Weights of a small segmentation model: trained on renderings of 100 made-up gadgets, each built of a few solids, in any pose.
Rows from block 6 of a small segmentation model, named by matrix and row number. Rows with one number belong to one neuron. Each number is 200 + 30 x the weight over its row's rms, rounded and kept within 0 to 999. All counts start at 0.
After each neuron's rows are labels from the 100 images, of 14976, where the neuron reaches its highest value: "place" is the part of the image that holds the peak. Only what is clearly more common there than usual is listed. The data: renderings of 100 made-up gadgets, each built of a few solids, in any pose.
# fc1: MLP up (model.blocks.6.mlp.fc1.weight, 320x160), inputs 128-159
# fc2: MLP down (model.blocks.6.mlp.fc2.weight, 160x320, transposed), outputs 128-159

fc1.138,211,233,198,216,175,147,182,225,207,198,238,220,180,192,231,183,227,219,204,194,155,233,232,149,204,178,140,203,192,222,146,164
fc2.138,190,188,185,191,162,218,235,172,182,157,171,164,166,237,190,216,227,202,223,209,175,161,231,198,175,170,205,224,225,218,220,196
place: bottom centre; centre

fc1.175,179,210,200,197,172,210,179,155,202,164,185,179,237,213,147,204,155,217,261,219,169,237,223,138,204,174,219,171,138,187,216,161
fc2.175,202,233,160,192,196,214,179,139,192,222,210,231,193,175,205,121,252,227,232,199,212,174,206,208,173,185,161,262,250,223,227,216
place: centre

fc1.132,242,215,203,189,192,209,236,212,169,222,185,161,284,227,193,162,162,219,202,169,233,239,199,219,161,191,164,238,225,198,223,209
fc2.132,249,256,203,190,190,130,185,172,171,180,202,182,168,225,217,192,225,238,242,193,262,203,259,197,214,190,179,238,247,216,246,199
place: top right; top centre

fc1.45,204,233,229,171,144,196,154,226,175,152,154,188,216,166,182,198,191,205,189,193,195,201,202,247,208,189,247,280,210,202,201,190
fc2.45,209,185,180,242,195,195,195,233,198,171,177,189,185,179,228,188,221,192,189,216,205,190,206,235,227,178,199,208,292,219,190,197
place: middle left

fc1.92,204,170,222,222,243,177,216,205,214,167,187,196,229,210,183,203,183,218,175,180,230,145,220,247,179,223,196,183,237,180,203,187
fc2.92,224,214,230,205,197,214,211,209,222,166,213,241,179,186,227,192,179,162,222,175,202,152,235,218,130,209,208,161,201,211,180,213
place: top centre; centre

fc1.34,180,118,221,209,188,192,218,165,239,237,240,171,188,217,174,208,182,200,151,170,154,295,224,217,241,229,193,204,251,224,201,140
fc2.34,245,220,220,199,215,227,248,198,187,218,224,165,150,160,199,230,225,167,219,154,218,173,207,236,191,176,189,159,201,229,174,205
place: middle left

fc1.206,204,201,189,193,213,190,163,176,225,222,162,189,214,244,177,210,258,202,207,177,215,227,164,190,200,204,217,236,200,238,211,187
fc2.206,182,227,230,180,210,188,219,214,255,216,209,212,185,173,211,138,169,175,178,204,123,169,214,220,189,135,226,225,161,212,189,183
place: middle left

fc1.281,210,161,204,176,163,242,176,157,182,180,205,179,197,196,213,212,175,213,158,193,175,181,174,212,223,203,226,209,188,182,143,217
fc2.281,214,174,193,195,214,267,212,171,201,148,232,203,180,212,161,200,165,204,202,199,210,229,214,245,119,190,191,173,272,224,205,226
place: centre

fc1.307,232,194,220,281,251,177,215,224,243,150,201,215,198,227,142,220,229,236,224,205,234,244,175,176,180,229,181,219,206,205,223,137
fc2.307,221,269,221,169,152,176,238,196,180,235,196,232,232,195,207,188,172,182,198,165,159,194,163,212,168,179,191,171,191,200,229,219
place: middle right

fc1.99,180,221,204,207,250,175,233,225,257,224,216,253,219,209,239,203,213,237,217,205,203,165,222,189,173,238,194,231,197,172,238,211
fc2.99,153,178,201,174,211,182,162,215,156,190,173,194,195,195,215,155,179,155,177,171,264,202,174,172,213,178,214,161,221,212,189,201
place: middle right

fc1.291,198,216,216,227,207,119,194,167,241,210,234,227,157,209,173,195,188,169,200,178,215,206,181,190,232,239,236,201,178,206,246,191
fc2.291,237,161,165,185,225,241,247,171,207,248,142,198,214,194,223,132,204,91,212,218,171,142,187,200,179,181,258,242,206,188,242,206
place: bottom right

fc1.115,151,186,207,181,172,172,191,234,183,188,225,258,167,187,172,228,217,162,188,202,107,177,219,236,159,144,215,166,155,168,234,187
fc2.115,215,205,252,194,234,193,238,205,194,163,175,201,200,223,229,182,208,202,222,231,209,218,240,196,209,180,174,208,208,153,236,153
place: bottom left

fc1.139,232,198,172,160,188,176,233,242,187,187,215,214,181,199,166,154,141,191,202,217,192,234,201,199,154,165,205,211,163,208,219,227
fc2.139,193,206,199,205,159,208,170,182,217,177,171,212,255,160,219,222,207,200,225,229,163,157,140,193,243,236,183,129,179,194,209,289
place: centre

fc1.86,214,202,159,222,223,112,210,149,249,212,204,183,240,188,203,211,172,157,211,181,226,196,187,225,219,189,180,282,195,194,198,213
fc2.86,253,255,231,188,191,252,214,206,159,117,175,185,130,155,225,185,186,222,200,218,166,214,171,226,155,199,186,174,206,175,258,166
place: middle right

fc1.30,174,160,241,229,209,197,174,252,220,183,184,208,232,202,180,244,184,187,208,266,158,180,174,209,196,187,225,201,231,172,213,196
fc2.30,219,212,195,207,222,196,170,183,212,160,179,164,212,169,236,203,172,240,153,149,203,199,241,197,230,244,191,213,168,182,166,186
place: middle left

fc1.164,178,198,204,258,209,198,230,214,138,210,203,195,227,182,228,177,192,228,257,214,247,168,211,204,198,248,178,230,127,234,256,185
fc2.164,233,196,178,190,165,192,219,194,237,226,197,177,174,181,156,214,274,179,256,190,252,188,225,189,167,206,171,206,217,155,214,143
place: centre

fc1.48,200,220,295,215,149,165,154,180,233,210,215,208,145,244,206,185,183,236,224,260,179,153,229,189,161,239,223,223,166,198,207,208
fc2.48,165,188,214,178,214,183,159,205,174,198,202,157,248,208,219,190,241,174,222,168,264,212,152,176,203,153,180,203,220,199,187,221
place: centre

fc1.141,178,253,186,185,236,230,226,218,171,175,215,187,173,239,199,247,230,235,182,218,245,239,211,221,199,197,194,197,190,182,266,180
fc2.141,148,194,172,210,155,151,180,121,200,294,183,182,241,214,180,167,170,188,177,181,239,161,218,223,179,238,192,201,169,225,207,207
place: middle left

fc1.147,157,168,202,155,241,199,169,183,232,237,187,254,249,220,194,190,250,204,226,162,242,177,144,147,219,254,209,193,168,193,169,198
fc2.147,200,182,241,283,207,191,185,164,205,244,193,192,185,191,225,186,191,227,197,186,152,206,227,226,219,203,217,214,179,163,236,161
place: top centre

fc1.42,140,225,251,235,277,226,182,192,264,183,131,221,216,169,174,207,211,233,217,175,241,180,190,187,212,210,218,204,170,227,180,174
fc2.42,239,199,187,250,159,161,196,216,176,216,141,231,183,227,221,242,201,247,154,197,139,247,179,125,221,188,185,170,212,200,139,175
place: top centre

fc1.23,222,189,215,194,245,182,155,222,234,141,196,157,177,210,278,234,218,137,171,212,264,149,187,180,182,179,249,253,208,207,182,221
fc2.23,149,219,176,220,146,171,189,193,199,211,247,249,180,199,223,224,216,221,166,245,207,223,227,242,183,199,171,190,237,268,213,229
place: middle left

fc1.31,177,201,208,216,210,207,191,227,199,210,210,172,247,244,211,228,176,195,143,179,256,172,190,213,196,219,251,238,163,220,164,174
fc2.31,185,187,258,141,178,160,215,244,185,230,225,172,213,193,202,218,217,197,204,212,172,179,220,194,154,142,235,145,229,237,187,195
place: top centre

fc1.37,203,202,178,163,187,200,158,216,271,206,152,156,213,204,200,225,176,226,224,230,244,190,211,190,119,185,163,209,211,191,176,195
fc2.37,171,222,254,247,142,223,201,223,185,183,184,216,223,199,231,213,187,202,181,160,198,219,198,176,220,224,260,182,202,209,186,194
place: top centre

fc1.276,218,189,226,215,209,177,229,264,192,200,177,222,198,216,220,217,185,199,224,147,173,192,121,203,204,209,143,210,257,211,155,148
fc2.276,173,228,181,192,179,184,180,177,223,170,203,199,156,220,194,226,229,179,237,222,229,191,157,133,178,182,193,184,217,155,247,175
place: middle right

fc1.145,232,178,203,186,170,208,208,204,179,197,227,162,212,163,193,245,165,190,196,227,132,131,192,213,193,187,178,180,185,201,200,165
fc2.145,161,171,179,200,209,207,259,201,146,162,197,217,172,205,203,181,213,194,195,257,191,168,181,133,233,236,235,212,216,185,217,161
place: bottom centre

fc1.311,274,176,201,158,214,157,185,168,198,201,188,224,191,255,240,138,214,208,187,198,221,206,156,200,164,169,190,201,215,160,208,209
fc2.311,200,134,180,230,134,203,222,217,170,205,212,220,173,221,202,217,215,200,165,227,234,137,178,231,249,194,203,169,269,197,266,196
place: top left; top right

fc1.143,178,210,248,182,209,223,229,191,231,164,244,242,216,182,250,182,197,149,212,199,181,167,189,204,227,204,210,265,238,174,210,234
fc2.143,263,213,174,171,194,166,192,224,178,204,168,235,177,185,221,232,206,264,164,230,170,203,215,224,227,167,173,147,205,233,186,153
place: middle right

fc1.15,178,193,210,199,220,209,267,171,161,233,236,273,163,148,206,204,168,201,284,230,193,209,191,213,203,202,199,222,218,193,204,175
fc2.15,168,222,224,244,230,178,213,168,162,206,236,145,156,182,232,192,223,227,183,184,184,163,179,194,215,212,285,250,193,205,208,119
place: top left; top centre

fc1.238,216,187,199,188,198,209,214,166,206,200,205,219,208,217,174,175,262,207,116,199,168,216,199,183,257,193,184,206,215,154,182,174
fc2.238,237,241,239,138,204,176,199,185,219,174,188,186,236,204,153,199,190,105,215,187,171,272,223,196,209,155,196,196,205,175,245,217
place: top centre

fc1.192,185,177,191,174,164,199,198,192,181,153,211,207,259,152,237,243,252,200,242,228,246,250,207,229,176,187,243,169,195,192,151,144
fc2.192,237,160,186,226,193,155,201,201,229,174,199,224,154,182,239,202,199,205,229,203,239,217,254,171,190,215,192,176,187,201,246,206
place: top centre

fc1.318,199,221,176,254,202,208,166,154,247,204,232,223,184,179,207,136,215,235,201,184,222,249,177,234,222,192,228,197,179,203,197,223
fc2.318,161,223,164,235,238,156,216,204,182,272,204,177,231,139,200,165,231,184,198,195,185,208,204,217,225,183,200,168,213,212,232,213
place: top centre

fc1.114,202,136,177,189,240,213,206,177,195,223,192,224,219,177,200,220,195,199,231,151,205,241,144,232,170,195,158,224,213,231,189,227
fc2.114,298,191,154,263,200,204,191,202,186,191,174,207,180,214,190,215,198,196,186,238,180,179,202,115,207,144,241,194,248,164,228,155
place: top centre

fc1.155,177,252,195,261,173,195,189,151,228,213,204,171,257,199,151,206,185,183,181,218,221,230,224,185,219,133,215,164,184,204,201,210
fc2.155,205,223,217,202,225,216,215,266,193,183,205,238,173,181,243,214,171,160,178,264,174,237,203,174,188,228,188,181,196,157,243,208
place: top centre

fc1.150,238,225,213,144,232,226,225,199,180,237,208,175,208,221,184,234,172,176,183,187,248,214,193,197,214,191,221,230,190,228,222,201
fc2.150,200,216,192,206,174,206,182,218,232,250,185,234,204,186,286,194,189,209,193,210,175,178,181,150,223,191,199,168,226,170,181,225
place: centre

fc1.80,210,214,191,252,241,198,207,191,211,173,185,197,178,258,242,213,144,176,213,227,215,184,190,156,206,132,187,206,213,181,242,145
fc2.80,239,175,202,192,209,170,245,249,172,157,201,199,247,159,182,207,218,140,224,174,185,186,161,136,224,231,200,200,201,199,156,165
place: top left

fc1.148,226,220,210,194,252,201,189,233,203,186,249,223,137,151,200,175,220,199,203,256,182,187,205,198,135,171,185,200,228,200,154,212
fc2.148,135,215,177,214,235,215,137,201,181,219,210,178,208,192,192,169,221,208,224,185,229,208,189,188,280,235,193,162,186,172,237,191
place: middle right

fc1.58,161,161,227,229,197,193,194,202,224,135,185,185,197,177,198,195,173,220,206,174,144,172,197,239,204,168,229,187,217,207,199,176
fc2.58,164,253,177,201,215,185,204,150,188,246,180,225,152,224,165,180,211,201,204,210,256,234,212,184,204,174,195,198,193,230,202,239
place: bottom centre

fc1.163,204,204,200,238,154,252,220,163,216,187,207,208,168,228,229,191,169,242,216,210,164,240,223,160,211,234,202,173,206,232,255,201
fc2.163,241,186,196,204,219,209,133,220,159,207,191,200,261,248,240,192,256,231,214,193,225,259,182,225,176,210,186,196,232,172,228,207
place: centre

fc1.137,218,238,197,195,242,196,164,173,220,178,198,159,204,195,165,164,125,184,146,212,239,191,183,175,186,217,185,180,147,221,246,196
fc2.137,191,186,164,208,207,168,201,176,210,231,174,228,187,227,213,204,233,203,217,179,203,148,171,212,247,251,198,197,212,190,161,199
place: top centre; centre

fc1.129,204,204,216,184,254,196,237,248,163,178,187,177,240,204,222,159,198,214,215,217,194,135,228,188,182,226,210,188,188,192,208,204
fc2.129,162,213,142,202,183,213,184,204,183,172,201,175,186,225,231,251,162,171,229,207,214,236,225,210,174,188,251,138,219,204,153,143
place: middle left

fc1.215,167,227,145,237,193,231,184,161,213,183,212,211,247,205,178,230,235,187,198,208,200,210,191,162,207,269,245,188,216,164,191,157
fc2.215,202,205,166,218,199,201,218,223,207,180,202,253,169,195,181,124,215,215,222,200,196,207,216,194,170,192,240,235,202,228,218,213
place: centre

fc1.97,258,194,269,179,224,204,164,197,206,197,182,242,204,232,238,165,171,236,219,172,221,142,200,136,190,185,217,240,216,241,232,209
fc2.97,196,237,230,225,180,179,217,161,207,207,202,174,250,170,185,238,207,186,255,247,209,186,230,223,212,230,198,258,189,219,233,222
place: centre

fc1.29,221,242,233,153,253,202,176,195,233,181,223,213,272,162,189,179,163,212,146,182,220,253,170,220,211,207,167,237,224,157,200,252
fc2.29,183,206,200,212,184,246,233,236,170,227,180,225,179,181,225,172,175,200,223,173,213,165,215,199,136,195,203,162,181,230,177,229
place: top left; top centre

fc1.300,198,187,200,171,164,229,229,183,244,178,200,209,147,200,216,194,253,227,119,168,257,164,136,184,189,185,188,207,175,180,246,139
fc2.300,177,215,243,217,158,201,158,158,194,234,242,206,218,219,195,218,144,225,216,212,136,249,180,187,197,188,151,213,236,221,167,199
place: bottom centre

fc1.176,204,167,170,180,222,147,242,221,223,139,237,197,207,141,188,191,219,150,188,224,203,180,206,208,152,219,172,211,196,214,132,173
fc2.176,275,247,231,213,180,175,223,194,202,213,179,207,196,207,220,285,184,173,173,231,172,238,224,154,230,202,166,202,224,223,262,128
place: middle left

fc1.241,159,177,202,175,218,173,229,147,188,208,175,189,211,182,211,192,204,193,202,189,234,227,240,166,161,160,223,178,224,172,165,222
fc2.241,182,167,228,185,142,241,154,240,185,212,257,201,198,195,171,185,229,258,181,199,212,164,176,225,244,211,202,185,189,204,183,188
place: middle left

fc1.229,159,263,212,178,178,219,166,218,221,181,234,180,237,158,230,199,214,241,214,205,149,193,119,219,216,228,211,177,232,197,209,190
fc2.229,212,186,205,197,228,239,204,172,169,163,190,252,188,239,218,199,182,223,198,216,254,191,241,178,191,157,233,209,234,188,211,204
place: centre

fc1.174,211,190,168,210,223,167,176,186,168,155,198,224,213,180,201,264,219,179,181,191,231,235,223,272,196,212,181,183,183,166,166,168
fc2.174,247,233,218,248,214,201,198,215,249,241,198,254,181,165,188,199,219,206,208,184,90,205,168,190,213,151,206,160,218,201,285,201
place: middle left; middle right

fc1.116,219,194,161,204,221,204,180,231,117,187,209,166,191,199,202,227,256,151,195,221,183,224,174,188,172,202,171,202,163,223,202,218
fc2.116,241,126,202,205,208,249,189,247,150,209,165,234,221,263,231,190,223,214,245,183,209,207,221,195,168,189,176,237,222,228,185,243
place: middle right

fc1.108,173,192,216,218,226,215,173,163,212,189,195,217,214,254,140,207,233,155,184,191,250,203,139,237,216,256,145,203,189,157,152,202
fc2.108,277,165,186,223,193,218,235,219,183,203,224,224,253,167,219,217,220,207,241,226,126,174,244,117,208,135,216,246,229,218,180,211
place: top right

fc1.166,197,175,185,175,184,263,194,201,229,207,185,195,141,223,230,144,220,167,181,190,183,193,199,229,203,146,126,195,187,205,161,191
fc2.166,229,180,181,143,195,235,216,227,172,216,307,190,186,249,168,194,242,193,255,196,188,222,190,176,186,201,184,177,200,220,254,210
place: top centre

fc1.288,193,192,158,139,169,184,231,201,181,153,208,178,165,174,179,221,187,147,191,209,207,201,219,190,182,215,255,168,197,199,172,264
fc2.288,236,195,204,215,184,179,174,164,239,161,234,184,232,190,204,175,167,217,200,245,205,183,231,146,198,175,168,217,193,252,213,166
place: bottom centre

fc1.152,290,184,215,191,190,195,244,170,172,220,248,175,235,207,210,201,218,195,247,230,193,199,206,198,155,174,187,241,143,145,199,243
fc2.152,184,173,188,192,148,204,166,203,201,161,176,213,178,242,189,160,187,145,233,224,203,227,210,195,200,186,165,124,237,251,175,196
place: middle left

fc1.110,235,219,258,207,223,175,184,156,223,161,145,150,171,163,157,185,202,196,205,168,172,188,216,153,197,221,194,174,162,214,167,182
fc2.110,137,191,153,195,177,230,232,200,216,265,238,276,200,231,228,240,209,175,228,186,200,172,180,166,165,201,223,257,217,205,219,179
place: bottom left; bottom centre

fc1.126,117,195,234,191,285,213,224,211,166,190,170,207,172,232,209,218,224,161,230,216,204,149,209,210,208,255,172,169,209,144,208,170
fc2.126,144,254,193,246,177,229,169,171,226,197,211,186,193,211,195,193,226,187,192,164,184,135,214,201,201,191,196,188,189,260,176,192
place: bottom right

fc1.216,203,146,226,178,222,193,225,234,180,239,186,186,195,209,225,173,181,176,237,185,186,175,175,187,198,197,260,182,217,167,183,213
fc2.216,273,151,175,209,228,267,184,187,212,246,189,182,214,236,178,225,207,188,252,175,216,153,206,156,159,229,189,219,214,195,251,185
place: top centre

fc1.177,212,254,249,167,197,188,209,198,147,170,190,129,203,221,196,211,223,202,223,205,247,243,253,250,196,207,171,240,209,191,200,202
fc2.177,214,199,204,199,204,196,207,212,232,169,240,190,176,152,222,207,175,253,191,212,208,193,214,244,234,178,186,197,181,212,210,153
place: bottom left

fc1.173,230,129,234,213,191,165,212,201,202,223,241,205,198,242,194,212,216,174,219,177,212,274,163,240,217,212,226,273,210,238,149,169
fc2.173,230,209,247,181,202,183,193,229,222,174,153,250,211,129,239,228,186,154,178,258,239,169,136,178,260,229,186,182,238,165,222,188
place: top right

fc1.272,255,188,219,181,191,166,187,190,170,169,237,98,126,180,128,168,197,217,193,202,180,233,202,227,205,242,183,169,221,194,206,204
fc2.272,219,201,202,260,192,227,215,249,205,225,176,276,246,232,259,204,221,209,194,156,159,204,196,163,158,222,204,233,184,195,207,224
place: bottom centre